{"arch": "transformer", "model": "sound classifier", "dataset": "songs of 200 made-up bird species, synthesised, often over outdoor noise", "train_examples": 39062, "gain_aug_db": 6, "n_mels": 80, "hop_length": 160, "input": "log_mel", "spec_augment": true, "win_length": 400, "targets": ["species"], "num_classes": 200, "norm": "layernorm", "norm_position": "pre", "activation": "geglu", "mlp_ratio": 2.67, "head_dim": 32, "fused_qkv": true, "bias": "all", "qk_norm": true, "parallel_block": true, "inner_norm": false, "subsampling": 2, "layers": 12, "width": 192, "positions": "sincos", "pooling": "class_token", "label_smoothing": 0.05, "loss": "cross_entropy", "init": "torch_default", "residual_init": "none", "optimizer": "nadamw", "lr": 0.0021, "beta1": 0.85, "beta2": 0.95, "eps": 1e-08, "magnitude_pruning": 0.3, "steps": 5300, "batch_size": 64, "epochs": 8.7, "lr_schedule": "wsd", "decay_fraction": 0.3, "final_lr_fraction": 0.01, "warmup_steps": 260, "weight_decay": 0.4}
Rows from block 8 of a small sound classifier, named by matrix and row number. Rows with one number belong to one neuron. Each number is 500 + 40 x the weight over its row's rms, rounded and kept within 0 to 999. All counts start at 0. Numbers have three digits each.
Before each neuron's rows are labels from the 100 clips, of 14976, where the neuron reaches its largest size: "lies over" is the class under the peak; "responds to" is what is common among them. Only what is clearly more common there than usual is listed. The data: songs of 200 made-up bird species, synthesised, often over outdoor noise.
# gate: MLP gate (model.blocks.8.mlp.gate.weight, 512x192), inputs 0-191
# fc1: MLP up (model.blocks.8.mlp.fc1.weight, 512x192), inputs 0-191
# fc2: MLP down (model.blocks.8.mlp.fc2.weight, 192x512, transposed), outputs 0-191

lies over: downsweep
responds to: pitch: middle; buzz; first syllable: buzz
gate.206:500500622500500500616515500516464528464545484500535500500497462521500500506483500499508451535500550504500436562514537514467587522544500500405534485387485477502500484500500500558524500500500534494505467512500550466398500451500523530449460545500539499500500488500500548500517589500525442417500495571500500453456500548512456486539534478483449500448540466452500498538486556412510564533536580500480508539491490500549474465557500500500456500539500500380488500492483486415454523500506461500500442461530380463500538500500500494580500440514527530469545375554517495500500453500417554557
fc1.206:422413487617500529570500500573470500500500501500452493505465500468435500468500508500500496501500463500575500596598502506500509481470588558500504517491526560508498552500557500500500502500571500509443463498413500435500566506432512486472375602460500500500544565460500529433496474571443500448491476500500473512500500500465500500500511449457489483500500510512500500522500567446500667428500582541453433500442500512463499473528522498508465469500500522483452529544484500500485478578552512500473500507500430448604497500479500572471523446500521500447528510500462500504528500500482500500
fc2.206:500491494501380530491500500492469480397500473429612500495493500484480422412477469527500500500480607628500538497500500425513539524511496528475632626500500503506494500571557522510500485500500500579481450511500498500565593505500500500452470500500487525509513498573500500500443500515442552492500526423505500472518565445492480492482516539500551464597500470500500500469463511500441540564504500488500538500507470521500458503469500500500498414492526500500494524549415535500465500500502500585488575500500540549500444541521446500477500508417506512535478500488497500384500538462500513500

lies over: downsweep
responds to: downsweep; rich in harmonics; pitch: middle; fast repeats
gate.456:500486500500546499500505426500496500435567500452565492552454487500476463500536506500500455500572565542610500535500500500531525524508489451462500520500461545474443601500539557500466519444547477500513500500477500449519448519492486500513500560535510443427577484500519500470427500543472566411500472458486521613500570491496594448503554408500455567500478431519433500565415557495500500507480536445559516529500500483483551494505500500481408495500470500496539558516534500415500500539490526500500466538524570515515434536464500552448500479448462584500469500500500578468532420500524456471
fc1.456:431500478500500490451500592470480494500446500502501570443613500504567605533505555462507498500516500500507465500540500500528536456500500502524459455500523473505500596546529491512429500525500500500516531500500531500466500470415489500500500500500500481432508593488500526541500439464508428459500538530480500391537500561493437580415500500429487438439431500474500499508545521546408557492500479529450500500490544496535500500500495488500500467516500605477495500500500467562516472509532529436546513476500500469500469530472500414531443599461519518424565500443508500343540513500500500500
fc2.456:506500437563500500511499466472441500500537420500500512438484539500500402512567500425449500570470434533494562500483498500513500513458506556500460506500539504500513500489500472501519541505500540500500500522500487522580512529420592500500550536522529500529500500503490500500505500500500464500541510526527500555491425500563482498575600500507472444500498518500500524625479529519466500573500443412545535420515537409484505592539512500555599531493424515539453468500512560424439544471541500500544484447560503500520531448518500500531441393525426482490451491423476477500524500492528500410

lies over: click
responds to: fast repeats; high song; click; first syllable: click
gate.105:495500500530500489527500500585415524500464507500500525500475399531483471437494549500500500500559500622500483549589522500500500348571506495476550567501514526395550500500500500475508500464573485497500500500416466500500574515500498500457479500561494386529566516500490503506420547500542529487500410486420504539451493500500526500499513465470476516530500495408496543521432498459500500523491500505501561522474491526592545431504447493500552558502495500500534489500500487434586500549500500590373500500469500500534426500479529530533512472500554500517500500484510440530523483493485500505
fc1.105:483520521432500500500474440425500500500508494478540500546386500361578484491475447534499529500500564523570540500500433500442516553436438500522500352500500571581427547500443500500477455500387500500500500528500500500500500518515489564500500443500500500500442526500507500500500480542573581500500488505500481516500500424500536500500581485623500491512390500500500500483500500495500500515500506512541500500538500500500512500500514533556409482500463500506500500513500468437543478473422500490500500500526561453500430500505500383500500512449462545500446500500529500500590536500562474454
fc2.105:475493500500426500500500453500500467500500515500500503500481498449474477500499500611545555500518500463526500500447500509576500500394467508571407500554500482505500509500500367622445500492437500399538500500526466500500500452500467577539467500500487440545500542561538500500472500493500500500500500500497500567506532436551500500547486500549560500500423472547500500484576578467490450500500500452500530569566458500532441499500482519538481510519535418500500528458500545536474495500515578557500500500475557448447500395500514500492639510414516509500612500455458500500500500521529500501

lies over: downsweep
responds to: buzz; first syllable: buzz
gate.171:500408500500585500483519458532500500500500500435529525500518480548545500461512535500530454500500500500507500550557558535500473461544500474500560530429611529486475499435568447500500388464483507477500540461609500410619523449500500474500496500500500427474460514553493500541500563476460501538500500500595500527500500357520522479547447527500500441547526487469485500525500500465500500491617464494500511500504500500516534500499500500513484500505500456469450443461500549500463458529500566499469500479420531500587500500447534429477602515562500500559596527500521500464500500524466500560
fc1.171:599500491500539500500459593455500500509554516543489487434500469403500506507500561588500470550500490500500500435500500532501500500506433524508500497515437590506500500462469580500607500500425500520446500554537500532557510513500531503587500457500500558500489467515489461500544552500500500453467532500494439519453413526500500488500535500500500546534500500553500426500435500500500457500478500500500592527500603510488509500593472526579500500500484522512500501597550495538414498500520500500522500550575500597524500426427500468500471500500483473537508522446526500562439559500616500420
fc2.171:513466500511538498500498541518471500552500555500467466532500500461500500500457463535500514529535542520528500475500500500485514478500500467446461481544500495500378500500573430500415500500559500500500500572469495500559500509500416500569500500469531522461500461480469528512557500393561500526500500433462500482500433500574512412569517574424500500542500500500464489500500500503500462537475500507415500500432500516500539520492486470476444500549500465472599432449648500518462577433500491506479437500578463500482500500500470534500416500480500516478425451500508368500500434615500500528

lies over: downsweep
responds to: first syllable: downsweep
gate.129:457553498500412495382500556536538605500418570500545482474423500480500521500458519469486535500500441500500479488500500482454560500500500500436500406522605577471559500481490529512500554498504565558404500477500554524389500537482422500500500481438500500500483494500500607500549500500500537500500484489466500439500500500507500500520500451444500500500500465569510500452594500500538512491386500500500500604500500446555431500500500500544549500530500504548505500500500500519500500500515500474583500477431531500500433499554464452514500494456500450511500500510447559377527451500473500500
fc1.129:500521500562374464440443500422500475416606500485500500571486516482500580500453500500535416500492543522540505444533597500462539502500475483537500490472500500616461559518500500562500500487486500500500518516435500500453541500487521572527525500492500500496500424513499510590500500460503419479500471492455500489518500561465500494526439564500530467500429500524445500401533485487487439430500500431455500524448500478488500520452500500472554516486542498500537550484449542446500497500500500504496498500527516501529500500463500402549500517430607500500500500544521555428485551566529577604
fc2.129:523562474434428577466500528500502560500506500460367558500526526507534500646502500494447500408500559500557504500461437500434500456498450539511460497500500584432500522500500500505500500500500500521499500500510460500465500518454491500495519352500429529500531500466486574518500500441444457532500517500500526500502472510522513500578481500500462500500500560520511500491528429500517538537580494500523500388500503508496410636488522484587531472500474500516500500500520500500500451566525500463485500561500500500500559576493477551500545500463498509500404480457500474505483576500571532462

lies over: click
responds to: upsweep; click; fast repeats; pitch: high
gate.31:500451436522499523500571511529475495500426500513481535500511469500577531500487523533500460489516496459514545462500555500485430474500463500584453509469500459489541500500500472500471555472462442454500511460529460535500500483563452497500548525500531489513500500609508467577569453502456512486500500562500500491527580500511500500486500489483480500541492575500516465468460433481518535386500551502419431563556535429500486460500425435500490616507500553571472480631464457501534516500500565503525417573466500548500500573500467522485448567500500540420500464564500469500500558431500448458
fc1.31:561453435500500543590498428566448512486500491488502492468460494500500419495591491500453500500515495500500585500500521486455500498515500532536431541515496534491449468439365403500554467500518500496500555534500497549464583500480500514609514526553500552500457494547492500500529500500505547410513500528468406527503529471424500459531562528552500500520500560500500500448500500451569577448460500500499481500552546500454488458563507568500444529505518500500460487500522440412503500403489526500472476590500486500513460481500516591483444449500545534425501490554500468558459502483538522500
fc2.31:436500414531500500514534500592415461490500534476478500416494518474500522492500500500528500473526511500500532500380549500476496415500500516551416500500461525442427484493374483500560467500497500500500518500531542519463500474518474520500599552552502500500514511500476500500530547453466530509472437580455464500549451600505502500577491500500501494500517537500549500553455506561500515425545572500447453500570555492500495500522461500418500500521467522474466500546441538426443486428500561522522443565487500465504494527479500500577518515500460500482485492618500452554390491506495500452

lies over: click
responds to: pitch: middle; click; fast repeats; first syllable: click
gate.36:500416500498551533545504535500492500441500500500488500500500536500500500565576536488615485500509568466526461465500425539461501444500432478442498500540476419523500500519502478492505483419598500500500533437518510500460599500536500510500439500500437466532397500481500454436471507500534480541469434500499481486544547551557580570500491536456511500500486477500506500521500476537523448500484589487584500511500498459544500483501500611500552500500500461500586475464557500518541466500475533500384422407515500540500437525500500564579584452513500514441522467500500500538500468461549493531
fc1.36:500413568443500468500500500492585536550504544531500500500500500492528486512446463516500511503488500553583469559557543500519519486500539501462519500500556586537544526414448514504500479496500558496411514558564465500500500490548415500493522456500540549490483448500545500629579476456451500500583474443543462415472500499500501491526500507500604500440585500561459498500522484500500500500463482468489507500500453500531450500570429463572482553500500509500509500574523408432450532416460466499500452531389491500482485447490520508483480500507531500595500500500442553493551515463500496523
fc2.36:526459617500500468465500500533500479500498487537500545423395500500495451468431500496447533537433564534487500500480500481489569552573500526416517532503500508560573500418500500543559596519409518496500500514533499500557500583500500500506576442480500500500500431524502516501490500462557500506482523531436446468424470491493500500597544517493510530486578517500449500444466449439506500420498530565430478500504461500500500532560500535551431584500500534500488433550526498500415488474456500521502521569420456500591518477500490500500500538501500479539504511502500518515557500500446405459

lies over: downsweep
responds to: low song; rich in harmonics; downsweep; first syllable: downsweep
gate.301:541544577501500582502477535542500520500500489500465500453500379500500500500500500510580500500500536586517502500513500500494414465536500483492521500478468472500507500500558500500541500540544486500468578560499513535500525500493532500621500457500621511524497539465489574409509500457473456462500452498500425423451500542556508545548454530500470500600478498470500500521425412500511395395387500500490501422488500500579500500508477521595470536511454458515498500580472406432534532556520510503474517500500499500500500500500538500513528500463446500531500467553500500465500518500479500561
fc1.301:409500470495385473511459530500569475500513500500535423500496508500488500500462500442550493630520489549516482569513552563559500507528444500500500537525500466500463492542478466500510500476556489515500500502500500500399500487500421528500500562425572500473500469500492446500431446479500500438455481500500535493500510500531550485441487496500427550462580500586500554500483442500500451498468557500444493500492478515500500500500618500426535534500592513469595511540500452526500462500444500500469450529530513500477500500555500428503593605500500500472464500500480593420500582545508507476
fc2.301:500562500493500522493541404542500454526500500574514549483464574500511504495500531500596524504500451502436500418500480500545475500500500500435500459500484452555500435405414500468567558507500433467376546546511512511500489592500456490500500500470500500428515497493500534500500537452500500500500519500478511434482500481500500508383500500432500541500472505548606500500500519631473480532556500531529511500530408500500561509446500387481500558500500546500546500533500513503509500463421548479500500500553499479500604500500442437500500583447486499512500463548496553513500500550500500449

lies over: downsweep
responds to: high song; downsweep; first syllable: downsweep; arch
gate.169:442451589498521483480417458492572522500577483410528522438513479500405511447449486483500480497542492558500543492500493479481509482500564451500468609465549500500500546500413470500500480513500500540511500598543429435527462469472500498609540500424527464500491464500504495500475505562500418500501455444500500488534533475560552500437500500578571508399525482500505500500513500500553453528500500500442500508500530592482483498529500552508500492466475432464522570500535500416556510500500453493501562540500520519448469441500559500524500428500507473500500553466508502535370485537524522528
fc1.169:453500544474445479500443490490496478500565556508500500500500500429500474459472465500547445507468500546497518500500500490500564500500513500431454593492480557572500492500411479476489440543500544561486514565548507500500500459509644547537451448500520529527477500568504459537474515515500465500500556500489474417543500449544466500525513569500595470500497502547480497413441431443548457471499500500520563560564540562500484533527476489598590496500500532500500577500516462448560493484512485553500538582574502556483407522448508427426483509500500524502520541454488456467452496539506494505
fc2.169:459482500496500558468500476500500500500556539500510461466481457477423461464490392500500460527484540500500523500531500500517535500500500408379526552500537522500500556467498466500452500506548539542452500500575479500560500464462526500500491433500502500504463546497500460564500496567500500617438500445500559501519556527559500500500518526539500500500509499520511500428415500459500445500430413507500533509542516504572500481500401538472616475410500545414505530477548460500493500513535451552463571487523510500439455522463500500488500500499554488463563580473467623419468500547464506500